config.yaml
spec_augment: false
activation: "swiglu"
parallel_block: false
residual_init: "none"
beta2: 0.99
Rows from expert 12 of block 11, named by matrix and row number. Rows with one number belong to one neuron. Each number is 200 + 20 x the weight over the matrix's rms, rounded and kept within 0 to 999. All counts start at 0.
# gate: expert gate (model.blocks.11.mlp.gate, 16x96x192), inputs 0-191
# up: expert up (model.blocks.11.mlp.up, 16x96x192), inputs 0-191
# down: expert down (model.blocks.11.mlp.down, 16x192x96, transposed), outputs 0-191
gate.19,208,206,190,145,201,164,200,205,174,216,175,189,195,206,224,173,225,190,199,200,183,197,199,212,192,210,191,222,216,204,174,192,195,186,251,201,163,228,184,187,193,194,225,219,216,183,192,187,199,186,185,188,203,247,196,191,230,219,179,235,169,216,256,197,209,213,221,216,207,185,172,175,222,171,206,180,212,191,210,201,220,192,193,221,162,207,228,211,200,200,210,217,216,162,201,227,176,200,180,192,218,179,188,204,189,203,195,207,225,207,168,195,215,191,170,206,210,195,203,200,197,190,196,196,212,212,191,189,215,208,172,206,210,201,216,212,212,204,183,221,162,228,177,223,160,202,229,213,211,206,188,182,218,178,220,205,189,178,192,221,197,201,178,209,205,209,211,192,219,176,205,215,185,182,172,190,215,187,181,181,165,208,209,217,195,203,203,227,227,179,221,209
up.19,185,186,208,213,188,214,179,193,228,181,235,218,212,169,199,229,179,234,212,185,221,204,163,196,225,214,194,199,190,210,215,215,221,190,160,200,206,199,223,170,194,227,198,185,197,207,201,234,210,205,213,232,186,197,207,197,168,168,206,161,222,184,150,192,191,205,176,181,181,213,208,194,172,242,179,207,175,185,204,216,203,203,202,208,216,204,183,209,188,222,197,187,201,225,215,191,220,215,200,217,177,222,200,202,198,214,211,173,161,191,238,198,174,206,261,177,211,211,204,202,194,216,209,207,192,197,186,200,194,191,209,189,190,204,194,183,187,189,223,184,225,168,233,180,236,210,172,177,172,188,185,206,201,228,192,220,217,243,202,189,200,193,222,184,209,220,206,193,153,233,227,184,217,200,209,239,183,208,216,218,216,207,169,173,199,219,202,188,177,235,198,186
down.19,192,218,220,193,213,203,176,240,217,227,216,192,220,175,171,216,218,178,225,181,190,221,239,197,223,213,203,187,208,201,218,245,213,204,180,202,236,221,211,167,189,196,194,159,169,209,212,190,177,207,189,201,228,220,204,204,195,203,218,175,179,207,205,196,229,213,207,192,217,226,197,197,189,195,209,187,200,208,182,190,175,231,224,193,239,231,202,208,205,200,210,198,211,185,173,197,224,223,214,184,173,210,203,219,126,188,162,182,225,191,226,220,200,186,172,216,178,190,228,186,209,245,181,172,208,188,201,196,195,206,193,194,187,244,165,184,205,212,205,181,189,232,190,191,178,212,196,221,178,166,201,209,181,181,201,182,204,188,186,199,206,192,223,217,211,222,185,174,185,219,211,196,204,183,196,199,203,198,185,203,222,174,204,205,193,203,211,184,213,186,220,233
gate.20,227,205,212,173,175,214,201,207,191,191,210,207,223,178,201,210,190,225,233,174,217,219,194,188,237,230,215,181,182,183,200,225,180,197,184,178,224,211,181,178,206,199,210,201,203,215,205,189,173,190,175,214,176,204,211,161,179,179,213,205,216,184,210,162,217,204,167,242,184,208,202,156,178,206,198,206,213,218,179,234,235,199,185,232,161,199,205,183,155,234,218,213,230,190,228,191,220,192,216,224,237,245,184,235,223,177,172,191,185,172,188,196,151,200,220,171,207,222,238,221,183,195,206,230,230,188,239,172,211,185,183,207,203,189,173,229,205,231,178,182,201,184,183,187,193,207,189,231,196,158,206,196,234,210,183,239,190,196,199,216,223,194,187,222,185,170,168,196,189,191,201,219,211,203,175,159,173,207,211,181,187,201,211,188,212,236,226,196,206,215,219,184
up.20,164,194,175,184,200,212,186,186,158,184,231,230,198,196,193,191,225,191,206,180,225,180,169,193,189,228,227,186,205,181,208,203,174,190,187,152,200,218,206,202,219,199,231,160,151,212,200,185,170,184,189,208,189,190,177,238,161,212,205,231,205,189,219,185,216,212,204,248,222,184,229,200,196,201,204,201,205,204,204,234,225,195,195,199,171,202,215,191,197,243,231,228,219,180,239,151,238,201,200,190,215,207,207,223,207,195,193,172,199,219,205,195,215,195,227,214,209,190,214,235,190,177,234,191,203,183,218,189,219,198,209,212,191,201,194,172,231,210,178,217,204,208,162,188,193,203,215,212,187,185,182,195,222,216,203,190,210,173,231,179,234,189,195,209,182,184,207,192,244,163,195,185,200,202,169,193,188,173,211,177,147,194,209,203,179,249,233,230,193,175,193,189
down.20,219,199,208,227,225,225,192,177,242,168,175,172,191,211,235,202,216,177,203,205,192,186,208,199,180,165,207,201,185,195,200,203,246,181,186,197,185,188,205,242,207,199,210,203,224,187,194,165,213,195,255,194,196,210,212,226,237,218,207,177,208,191,171,193,158,194,187,200,222,233,187,181,202,215,179,237,209,172,177,162,188,209,192,202,229,171,183,179,219,213,175,211,165,198,186,219,145,214,182,214,160,218,166,219,201,194,201,211,211,210,217,243,228,230,187,232,221,223,157,229,221,213,198,178,205,222,197,267,163,167,171,201,154,184,225,186,140,210,227,176,225,209,196,190,200,219,160,189,238,176,216,218,159,200,188,167,185,227,213,174,197,223,222,169,237,225,179,192,238,225,177,226,206,209,185,197,211,195,215,213,226,214,185,180,168,182,194,188,182,179,192,224
gate.21,168,205,203,184,202,207,195,197,224,232,200,188,177,226,198,193,244,184,186,153,186,224,151,221,193,221,202,213,176,209,190,213,157,187,185,163,206,200,217,211,233,198,215,195,189,204,209,187,202,204,216,191,173,195,205,154,149,228,199,188,217,192,211,232,205,233,198,211,213,233,198,196,202,180,177,212,205,211,184,195,195,208,205,213,200,202,193,226,191,209,157,217,201,224,200,210,169,205,231,208,232,254,177,205,163,195,189,182,181,207,218,222,203,192,201,192,207,211,182,219,205,176,186,236,219,166,230,181,233,221,190,226,214,214,216,190,199,198,220,196,192,185,191,202,174,177,198,200,204,191,227,175,195,171,197,186,196,199,190,182,232,194,200,196,205,164,170,156,188,217,165,202,192,210,177,188,222,183,222,227,222,212,205,179,153,211,216,216,196,200,166,174
up.21,180,163,223,205,220,220,221,199,214,257,187,194,193,196,202,217,254,195,210,161,199,237,169,220,208,212,204,224,187,209,172,222,181,187,219,189,198,205,212,209,213,194,188,202,181,193,217,182,196,187,229,193,181,193,194,179,168,212,191,220,227,191,243,225,191,208,199,224,201,215,201,190,201,206,176,224,204,205,191,173,179,227,195,215,168,215,200,209,183,216,178,247,210,199,218,236,190,179,224,217,226,247,156,177,195,205,178,168,181,222,206,230,205,184,181,201,227,186,178,208,198,159,189,222,209,166,197,175,214,190,201,201,215,206,213,181,182,180,222,218,210,174,212,190,169,215,207,235,210,201,231,170,193,202,219,200,185,209,212,171,227,197,194,193,206,162,190,181,233,208,188,192,178,214,181,175,220,204,238,231,201,205,200,182,178,216,217,200,207,210,161,187
down.21,187,234,177,167,179,211,205,206,216,184,204,187,160,215,202,200,224,216,200,178,177,205,215,203,188,229,209,160,208,208,201,178,197,174,158,204,202,213,223,181,207,188,236,198,210,204,170,198,238,221,197,217,178,197,216,219,171,195,195,165,211,202,195,233,234,215,222,181,206,211,183,193,196,223,163,213,211,175,180,203,182,188,211,178,222,185,192,215,194,183,185,233,181,212,206,173,149,209,208,188,166,229,176,209,193,207,231,212,226,223,212,219,222,186,223,223,212,214,227,184,191,229,243,203,239,223,202,231,221,165,182,221,168,179,167,190,176,254,193,186,209,212,185,165,219,211,178,181,213,166,199,230,172,191,188,168,212,208,219,178,222,184,209,212,217,236,192,191,213,213,176,197,161,208,160,230,240,196,199,217,190,220,191,191,185,186,192,208,178,186,174,166
gate.22,171,184,229,199,206,218,170,172,190,236,207,138,222,182,208,203,193,190,199,215,195,164,181,214,171,201,232,210,237,234,202,190,182,234,223,227,215,182,199,189,184,196,213,214,185,172,216,191,206,176,186,198,181,217,218,180,199,202,202,193,219,194,193,202,236,198,219,181,207,182,194,217,207,178,174,227,210,217,213,189,194,156,178,203,182,239,187,215,166,201,206,202,171,215,179,181,222,197,206,186,161,216,183,199,189,230,200,219,217,174,237,198,127,192,191,199,187,211,175,216,204,210,203,216,245,204,218,200,188,188,227,198,204,205,192,197,201,199,193,216,180,167,228,217,201,193,194,187,226,216,216,193,195,199,194,189,210,193,183,230,192,190,218,177,179,194,233,178,183,218,211,227,207,176,247,190,232,234,204,201,209,221,220,193,191,199,209,161,196,244,202,181
up.22,242,224,173,197,195,201,217,236,222,167,213,232,191,185,210,224,186,220,187,184,215,260,222,187,224,196,185,185,192,170,201,224,227,167,173,162,192,205,207,214,202,200,193,182,233,221,190,219,204,233,229,192,231,184,197,200,217,181,204,190,192,195,197,201,154,194,165,214,186,226,182,170,187,222,214,221,191,178,186,211,189,234,197,199,217,163,188,185,233,187,181,203,236,172,219,213,175,202,193,220,228,178,207,231,194,172,196,202,183,214,177,187,244,197,221,197,219,202,232,191,204,194,211,184,170,178,184,204,209,175,173,213,187,216,214,215,197,213,225,173,195,222,163,178,204,216,163,212,199,176,201,188,215,167,202,233,188,220,214,167,200,209,212,223,232,202,176,211,218,188,179,158,186,212,161,209,196,183,201,199,189,165,202,205,202,192,186,235,220,163,196,229
down.22,173,188,160,220,210,238,195,227,173,188,167,216,198,154,162,204,184,177,216,252,234,199,224,194,223,237,182,208,176,214,202,193,219,189,215,162,191,198,218,213,196,172,204,203,176,205,214,197,201,209,215,225,228,192,212,194,181,200,210,224,169,199,195,230,198,238,223,204,237,189,213,211,208,206,226,211,228,223,225,179,220,226,187,176,212,205,179,191,204,201,221,216,201,177,206,172,217,190,240,212,214,217,203,193,239,173,189,173,233,234,207,211,209,165,137,205,183,174,180,193,165,193,180,197,192,221,202,194,179,199,205,210,233,198,198,167,224,169,194,200,173,197,218,179,174,185,202,202,214,195,179,170,225,207,243,195,238,181,163,196,206,218,208,210,185,192,229,194,189,189,213,196,216,167,193,175,174,210,190,170,192,171,197,246,224,212,215,223,181,199,185,211
gate.23,198,218,166,182,195,197,189,208,197,182,203,184,223,208,195,176,205,218,235,127,190,194,211,192,225,226,205,201,211,191,185,218,204,196,178,198,213,221,203,150,215,214,172,181,208,197,223,204,207,186,185,205,155,182,218,224,181,175,201,191,221,199,185,191,195,201,159,213,205,236,191,201,193,197,194,204,209,182,214,231,199,212,202,214,205,192,207,209,184,204,203,201,192,213,209,202,193,238,202,199,217,214,212,233,183,198,199,189,181,199,182,201,202,223,193,195,181,198,205,217,222,187,181,185,239,205,163,185,213,225,197,199,201,196,179,193,220,187,196,185,211,210,211,203,190,222,193,197,191,220,222,243,215,189,190,184,184,168,194,182,215,198,178,215,215,172,164,201,208,223,210,216,206,198,201,203,195,221,183,188,169,209,216,160,195,221,205,202,177,185,223,194
up.23,190,185,234,174,179,226,168,196,219,170,188,218,231,188,190,224,188,207,172,207,203,199,202,204,193,202,161,195,202,183,232,220,231,233,168,198,204,215,238,189,176,201,210,181,191,173,179,227,190,202,177,212,202,192,220,238,197,165,180,198,216,226,197,182,197,203,198,205,180,194,187,167,177,229,198,197,195,228,224,188,203,189,217,190,193,223,202,221,195,183,219,196,215,230,178,210,200,197,210,184,189,180,209,193,184,198,191,202,183,213,207,171,196,208,200,180,241,189,209,226,226,181,223,179,205,216,197,214,212,202,195,229,222,181,203,191,180,215,184,225,204,237,202,224,145,237,183,209,198,197,179,203,208,233,187,219,220,212,187,201,164,196,188,213,164,214,223,203,199,200,188,176,207,188,193,189,219,199,220,223,175,184,179,215,187,228,229,229,175,233,219,194
down.23,181,191,194,222,181,224,217,224,206,198,235,197,167,187,222,230,178,216,211,203,232,217,180,205,209,214,190,214,192,219,209,203,219,179,183,203,203,179,195,193,190,180,215,219,189,251,215,211,199,232,199,201,177,193,215,190,172,195,230,172,219,203,151,198,192,194,168,195,188,208,218,216,194,177,206,179,199,212,231,198,192,210,182,180,243,211,192,189,192,224,165,178,222,174,202,193,196,209,192,227,199,212,205,229,216,187,222,202,197,214,212,219,193,225,214,195,174,175,213,197,189,201,210,206,214,206,190,187,196,177,222,208,207,186,205,195,221,227,212,193,207,211,182,182,250,182,206,192,187,186,212,223,185,212,204,198,205,226,182,214,199,184,206,211,188,213,198,186,176,205,191,215,217,184,214,185,222,218,204,200,187,210,196,247,219,186,190,185,205,231,152,230
gate.24,207,196,194,179,200,208,178,186,225,177,220,209,181,214,183,179,170,221,214,173,177,176,225,173,252,201,197,166,243,174,204,177,192,200,189,240,189,238,217,189,202,221,238,232,218,203,219,217,226,183,177,199,147,220,230,197,190,159,200,203,237,163,198,190,204,191,159,227,194,212,204,188,185,217,181,185,185,223,208,208,206,176,212,222,192,190,199,192,209,176,199,176,181,190,181,194,206,219,204,203,170,206,242,186,212,178,172,215,181,165,217,187,200,201,224,195,202,233,184,213,248,213,244,204,215,190,172,200,221,186,216,177,189,193,186,198,183,172,209,199,235,206,214,186,241,186,202,208,149,210,204,216,204,198,190,213,169,219,206,222,195,209,206,191,183,209,206,206,161,205,189,184,184,211,207,239,179,253,221,192,221,197,188,157,227,191,167,165,211,220,219,205
up.24,207,190,201,212,205,214,212,191,214,221,185,168,218,175,201,221,227,169,235,188,225,229,210,212,143,214,228,184,161,223,184,188,212,203,197,175,206,158,190,226,213,147,158,168,227,181,204,199,207,189,235,164,231,166,199,214,214,230,197,175,151,212,183,214,181,205,222,181,240,198,172,220,196,218,224,235,197,200,174,192,209,196,183,185,198,186,203,203,162,180,202,217,172,205,218,210,179,189,213,197,222,204,166,220,206,217,208,165,224,177,178,234,176,154,155,204,174,193,211,201,180,214,152,230,196,234,224,204,193,221,183,206,184,203,205,246,179,241,202,184,210,176,202,209,203,192,199,182,233,177,196,201,186,199,230,204,220,188,169,201,212,188,213,218,212,185,194,186,224,247,236,236,214,194,198,189,192,181,176,172,226,184,220,224,215,194,213,218,180,178,201,180
down.24,131,200,185,181,221,238,169,184,208,216,183,155,191,189,220,211,194,146,171,211,200,193,230,204,205,207,224,166,212,211,177,201,199,186,251,193,203,209,237,217,185,173,231,193,182,160,202,222,186,184,205,225,217,183,179,209,200,222,219,206,190,175,198,185,206,238,222,202,240,218,185,187,197,243,203,217,238,225,181,217,201,207,170,210,204,159,205,227,202,190,203,248,186,190,208,189,211,214,199,193,217,233,176,154,196,194,201,189,234,213,184,196,220,191,191,238,175,200,153,233,185,182,194,180,180,198,161,216,215,187,230,198,195,206,216,191,193,187,209,191,197,209,202,202,191,209,199,192,180,200,201,204,251,193,223,205,178,169,205,201,209,229,171,228,203,240,189,181,225,209,230,217,200,188,202,201,209,258,206,172,209,213,178,213,170,217,178,226,176,197,188,207
gate.25,219,231,183,177,173,212,216,185,203,174,206,217,220,212,176,230,177,206,222,189,208,228,227,183,215,201,211,163,204,202,219,197,215,203,192,205,177,196,224,217,166,170,214,199,176,207,191,209,232,184,190,216,194,226,192,230,220,180,211,161,211,209,203,199,207,185,196,192,222,174,164,184,211,213,205,220,222,189,234,221,209,175,192,195,188,193,209,193,209,196,219,210,197,226,176,195,219,186,184,174,185,172,221,191,189,167,186,194,217,214,208,179,220,176,197,198,195,225,198,185,192,222,199,175,210,190,222,217,218,199,224,234,177,203,188,233,187,207,187,216,193,210,178,176,192,193,190,209,204,193,180,226,211,199,196,192,176,216,239,173,209,209,228,200,189,191,219,193,197,201,236,199,205,201,191,266,213,211,193,168,190,175,218,164,219,205,176,188,187,195,184,204
up.25,201,185,227,197,192,199,209,218,182,212,241,209,199,184,220,207,206,197,215,194,187,206,203,200,162,216,181,222,200,207,207,211,185,187,191,213,178,207,184,197,179,229,162,222,219,239,220,182,203,221,176,200,188,172,209,215,192,180,197,210,208,203,203,228,190,195,183,178,188,225,214,208,195,198,206,169,198,196,226,219,198,208,197,216,177,210,207,193,199,214,191,209,213,188,214,243,190,185,197,211,216,206,190,214,201,201,204,219,162,211,206,189,184,202,206,197,217,182,226,197,222,201,201,209,220,211,193,150,204,217,179,205,191,181,189,199,205,169,182,188,199,191,186,218,211,202,214,181,183,158,203,193,187,219,239,200,196,197,208,212,179,192,176,192,220,195,160,210,199,215,204,243,195,203,186,191,197,161,192,202,163,205,219,156,192,190,210,202,201,183,199,207
down.25,198,206,202,187,161,230,215,199,159,209,198,197,201,187,227,201,200,198,181,175,213,227,176,180,203,209,205,210,177,197,214,193,219,209,179,164,200,180,212,216,203,190,201,228,187,197,164,206,178,215,223,208,183,170,190,202,201,232,208,193,191,186,177,206,163,191,176,229,205,182,200,204,177,198,212,209,200,200,204,189,221,207,160,231,189,168,166,194,191,190,174,203,218,200,193,196,211,212,218,223,220,198,183,198,185,207,181,213,193,192,202,189,194,204,209,181,218,212,218,203,213,198,159,170,204,198,206,228,185,192,202,188,187,166,202,204,199,224,213,183,233,194,188,200,215,194,201,236,217,208,202,213,213,214,215,203,205,186,193,205,206,226,180,208,197,170,251,177,183,204,217,249,195,180,205,204,205,204,195,200,189,195,209,227,237,179,200,202,208,191,209,203
gate.26,224,239,220,167,157,198,152,227,207,200,244,225,200,196,212,212,192,231,178,187,192,216,202,171,197,186,209,178,178,205,218,239,220,218,202,177,187,229,194,175,188,233,213,193,209,199,172,202,202,223,191,233,171,195,237,217,220,186,207,207,221,164,212,199,214,209,222,208,196,189,218,160,164,222,199,211,216,199,192,204,165,185,211,191,195,200,189,209,210,201,211,200,194,167,168,192,168,180,232,177,222,233,203,192,183,205,182,228,207,166,226,211,194,170,179,196,194,236,224,222,226,175,224,189,219,162,222,171,224,219,206,196,220,214,186,220,179,196,190,193,222,181,214,200,189,238,209,235,200,153,211,196,208,232,197,224,208,196,193,193,184,179,184,232,164,186,190,215,175,181,189,191,184,196,164,206,223,214,210,200,217,195,199,220,225,196,203,217,210,217,202,182
up.26,182,193,190,212,248,212,221,169,185,194,162,170,192,176,212,196,202,200,172,208,206,186,181,221,186,210,192,205,217,203,186,157,181,196,183,198,214,181,214,227,216,196,205,204,204,178,216,212,213,179,196,192,238,196,166,161,197,231,193,187,193,240,198,195,215,212,182,218,195,192,172,224,221,194,202,209,175,190,192,181,224,222,187,202,213,191,216,206,184,199,187,202,214,207,205,196,216,200,200,204,172,186,199,219,226,211,235,197,193,240,204,174,194,208,226,209,212,193,198,193,213,228,176,183,169,256,183,207,165,178,206,209,192,205,212,207,219,190,211,194,185,222,166,204,194,183,166,144,215,207,175,196,205,165,201,187,197,204,210,199,223,233,228,165,252,208,221,171,236,218,196,194,224,192,220,193,199,197,206,211,195,209,184,186,176,214,202,176,204,198,221,211
down.26,200,201,202,231,190,197,194,204,215,194,169,191,204,207,198,170,212,201,231,190,186,226,189,198,203,212,187,202,194,175,210,209,210,213,184,208,207,194,205,206,227,191,187,188,188,192,221,207,193,167,232,205,222,192,212,195,191,220,209,200,173,227,199,226,191,247,213,201,230,214,238,211,169,209,229,208,220,214,196,209,226,243,194,183,196,205,180,226,218,211,234,198,213,193,187,199,194,209,199,190,197,189,184,169,206,211,190,157,217,209,169,219,215,211,154,214,192,199,185,180,197,166,181,164,182,205,156,199,224,222,175,234,187,239,191,180,182,185,186,214,192,211,211,198,182,181,204,187,180,215,219,170,224,193,192,186,167,189,206,220,177,207,195,227,194,194,164,187,205,207,245,200,207,244,199,207,169,185,197,224,227,174,188,209,206,214,211,209,189,209,199,215
gate.27,218,232,224,203,249,226,199,199,228,224,191,168,188,165,206,217,201,177,194,203,211,201,251,211,212,211,177,142,186,179,229,194,224,225,178,196,226,202,241,227,204,212,205,188,158,196,197,225,180,186,207,199,200,223,181,177,224,219,174,141,203,186,202,171,190,188,197,235,208,202,192,187,215,245,199,206,195,195,165,195,199,193,172,208,248,193,185,193,188,178,206,187,178,207,224,159,192,238,193,207,164,192,240,177,169,224,179,205,209,167,204,185,206,191,196,196,173,248,202,175,206,228,200,217,166,208,215,236,152,186,190,164,178,236,197,238,157,249,242,199,238,200,197,163,243,192,203,203,174,175,199,194,235,166,188,197,182,225,203,173,213,211,248,172,203,231,218,185,210,229,228,191,191,221,198,233,171,211,199,213,220,177,161,190,206,201,212,200,215,216,228,196
up.27,227,201,208,210,183,194,210,237,192,175,226,218,207,149,191,212,201,188,199,180,185,212,213,221,229,183,165,209,202,155,232,247,221,201,156,200,206,203,212,185,174,219,198,204,151,178,166,185,135,206,208,205,194,222,176,177,195,187,176,157,212,161,241,182,200,192,173,204,176,227,220,194,208,218,188,204,209,201,201,216,202,231,170,232,241,246,166,244,198,201,200,209,220,198,198,182,185,196,195,213,154,212,185,213,170,197,187,210,183,222,235,166,269,249,235,176,244,205,242,188,193,194,192,198,205,163,204,203,174,168,157,198,200,222,194,220,163,180,212,219,210,213,154,203,186,214,190,222,199,196,218,146,202,194,190,207,217,219,192,198,197,237,189,204,221,171,208,196,191,177,137,164,217,199,195,184,184,174,216,216,159,203,214,176,159,211,240,222,247,231,221,218
down.27,219,186,208,222,188,151,199,185,177,176,211,198,214,151,184,224,183,250,202,227,206,212,210,209,230,185,198,225,184,197,213,155,207,225,170,162,223,211,161,183,229,199,233,211,170,219,199,149,178,192,177,180,178,190,175,154,198,189,179,183,198,237,209,211,218,188,184,189,163,141,212,232,214,164,252,188,152,205,193,183,212,182,190,219,194,197,225,212,171,207,216,182,227,221,210,206,231,177,208,225,163,174,219,263,195,164,245,201,173,163,235,192,169,209,234,195,197,200,225,190,236,212,215,228,221,206,223,208,163,253,226,190,240,199,197,204,247,188,200,204,202,184,207,207,207,209,190,212,191,161,219,159,195,200,200,254,240,258,201,218,215,180,233,191,201,199,189,186,125,172,204,190,235,222,220,182,166,224,190,177,226,243,217,189,191,187,236,174,239,257,222,198
gate.28,197,200,231,228,187,191,217,176,162,201,190,191,193,224,209,232,207,183,213,185,185,198,201,211,181,200,237,232,214,207,200,202,179,218,172,211,226,189,217,181,196,232,178,203,167,164,215,196,192,169,190,185,181,188,168,195,212,239,215,190,184,179,192,195,233,176,201,179,202,220,193,240,190,220,172,199,209,210,199,184,176,185,175,223,183,239,194,195,164,179,221,201,176,219,155,183,219,219,184,169,165,175,221,199,190,244,175,236,231,190,197,213,185,217,152,210,202,204,193,193,204,218,218,189,191,188,212,228,174,198,212,178,171,205,192,185,195,197,186,229,197,197,211,204,208,188,207,165,185,237,222,163,181,184,209,178,161,187,193,218,198,215,210,191,153,216,225,216,222,169,206,198,237,174,218,165,216,210,238,211,216,191,236,225,209,182,222,180,201,228,211,199
up.28,207,213,152,165,222,193,191,210,229,201,214,228,192,169,205,172,189,206,186,199,204,213,226,198,233,207,167,165,195,196,195,193,224,195,223,184,192,209,183,203,210,167,231,203,226,236,193,198,224,224,210,205,221,225,222,189,194,158,184,201,197,231,204,214,165,218,202,201,203,187,188,158,207,185,234,204,189,191,210,209,215,201,216,177,202,163,216,216,242,201,165,209,201,174,232,228,158,198,209,243,224,216,184,220,206,155,232,178,174,202,207,186,220,184,232,191,197,188,200,218,205,182,200,223,223,210,189,174,231,191,201,226,221,205,193,218,199,187,215,157,194,198,199,188,201,212,192,212,210,168,186,217,225,202,196,235,247,208,202,192,209,193,168,213,230,181,171,178,167,212,184,189,156,219,165,220,195,193,168,197,199,190,172,174,196,202,180,207,211,185,190,186
down.28,180,215,196,204,175,230,217,230,170,211,201,214,165,198,192,218,175,184,217,191,218,223,226,171,225,252,217,198,145,211,225,187,201,209,198,171,205,182,215,192,223,171,195,201,186,195,207,205,195,213,224,201,182,180,204,217,196,204,215,195,155,193,196,229,180,217,202,228,236,195,156,202,169,227,228,202,225,196,198,206,203,245,189,201,209,171,185,192,205,187,189,219,196,193,214,176,181,219,234,204,252,214,213,186,188,192,185,188,219,231,199,210,193,168,139,191,181,206,215,220,178,183,148,164,201,203,187,226,195,204,217,196,229,172,195,183,210,193,231,162,206,199,217,170,207,184,218,208,195,184,213,194,216,214,236,207,216,174,190,217,170,227,195,219,190,183,227,164,207,215,243,232,191,174,206,205,180,234,178,180,195,174,168,205,245,225,208,218,183,209,177,214
gate.29,197,208,180,190,180,173,186,218,184,223,240,256,172,204,193,210,190,231,202,169,217,191,195,171,207,214,177,207,190,216,210,208,225,216,173,206,250,208,152,172,219,190,217,214,198,200,207,157,205,208,185,203,185,221,205,220,213,176,199,187,194,149,217,177,188,192,178,235,184,189,209,193,260,213,217,198,213,200,222,200,209,163,240,204,222,210,185,181,205,204,146,203,179,172,213,163,186,195,188,216,217,201,246,237,174,231,176,204,177,191,221,214,191,209,180,195,221,205,209,254,227,200,195,193,221,196,225,177,209,211,207,196,221,202,190,214,173,223,208,204,190,220,201,208,229,207,199,213,206,176,201,217,185,196,158,179,237,208,193,190,186,215,180,188,205,200,237,183,196,174,166,208,192,166,237,205,211,210,199,182,240,192,189,193,212,186,181,143,215,190,190,179
up.29,181,215,224,202,203,234,207,202,218,181,192,165,243,166,205,196,193,183,186,184,179,201,223,215,180,173,218,174,205,174,177,212,169,178,209,198,212,194,246,216,194,185,191,168,208,178,171,221,186,163,226,192,216,162,197,185,186,216,207,227,208,230,193,230,206,226,208,185,215,241,196,216,168,196,170,195,195,195,162,212,197,249,154,207,209,201,203,216,192,199,227,213,260,224,210,200,176,171,220,190,168,233,142,201,207,181,207,191,187,223,197,182,216,199,247,196,197,222,219,162,184,209,186,190,218,190,207,210,174,191,222,189,150,206,200,196,195,180,211,196,202,208,175,175,172,214,173,205,199,180,233,183,201,190,206,200,190,193,217,198,219,192,229,208,176,195,172,209,222,218,221,200,227,202,171,203,197,184,176,198,183,206,213,197,185,208,223,239,189,222,200,184
down.29,212,193,222,198,173,234,193,216,183,206,193,188,180,176,190,173,182,210,167,217,211,197,219,171,196,225,216,187,221,196,176,218,191,163,202,217,202,230,235,185,149,237,196,160,211,152,192,193,152,179,197,197,174,217,211,217,212,174,173,214,202,174,217,196,223,229,213,224,192,222,205,159,204,209,204,194,214,188,169,205,200,212,204,216,196,200,203,194,232,205,221,229,214,160,211,192,204,197,194,170,191,217,197,192,198,217,214,200,168,229,209,184,221,218,187,221,161,214,207,233,245,213,192,200,177,217,173,205,192,166,195,204,191,203,193,203,180,177,231,228,171,215,209,214,192,232,173,196,189,208,215,190,220,221,196,194,203,164,183,184,153,209,226,225,196,239,201,208,196,177,183,203,208,175,205,205,217,223,221,204,217,226,207,180,188,207,189,208,193,239,212,216
gate.30,194,180,187,207,207,192,199,192,211,226,222,203,198,162,182,185,170,208,177,199,216,230,189,209,229,199,193,192,173,211,164,195,220,171,196,209,186,196,234,206,208,168,178,200,210,201,174,223,216,209,204,181,201,230,225,184,195,207,183,189,195,196,217,218,194,193,209,179,169,196,198,200,212,171,199,208,194,170,207,196,185,203,181,198,228,209,182,230,206,205,181,168,189,210,182,177,149,188,236,208,183,233,204,199,219,220,203,212,203,195,210,210,186,196,157,157,218,236,215,217,202,189,184,218,208,226,220,188,185,203,230,216,212,216,210,242,215,175,217,196,192,171,215,209,200,177,174,199,226,211,231,189,203,197,202,176,206,207,200,198,187,227,190,214,206,201,172,192,167,229,191,209,216,224,222,200,192,201,190,190,254,223,205,209,199,220,190,180,217,191,178,184
up.30,178,195,217,217,207,200,153,189,210,230,219,211,179,179,197,192,253,186,200,224,173,237,214,206,189,211,210,171,210,207,226,195,215,189,210,199,176,189,171,215,236,169,186,190,209,214,197,227,186,189,216,216,215,204,226,191,151,215,204,203,195,208,216,238,180,157,216,206,206,168,215,214,199,163,181,186,207,187,195,190,170,238,209,190,213,195,176,199,208,190,195,182,200,211,210,220,157,213,211,214,184,198,209,210,208,218,214,181,196,189,203,185,200,212,193,179,177,188,200,206,228,184,229,172,208,214,189,171,206,210,193,180,199,226,209,190,213,201,194,208,213,188,222,216,198,200,214,188,226,200,215,209,167,178,195,176,198,183,198,232,212,187,213,213,234,194,182,166,185,211,200,201,182,187,186,228,188,180,198,173,220,181,181,194,184,210,202,193,217,180,202,221
down.30,210,204,216,174,153,203,180,223,239,219,187,196,187,209,198,182,196,191,191,181,192,201,198,185,206,211,186,161,173,195,203,225,221,177,166,183,202,182,222,174,202,226,207,186,220,201,153,212,174,224,211,246,169,226,214,214,181,181,198,203,198,197,213,195,195,206,210,196,193,193,194,184,209,180,203,241,222,170,180,197,194,227,225,180,227,197,202,201,187,203,214,199,218,200,179,217,193,178,219,185,171,222,185,195,178,226,242,220,205,178,220,196,184,189,180,187,185,206,218,189,200,228,176,183,221,196,231,208,180,207,204,229,219,214,185,168,175,204,225,212,215,192,165,199,177,218,187,227,229,186,206,208,208,208,208,175,191,190,220,176,198,205,185,198,181,207,204,193,216,218,224,177,197,194,201,213,207,172,175,196,182,203,227,206,197,199,196,203,213,239,213,178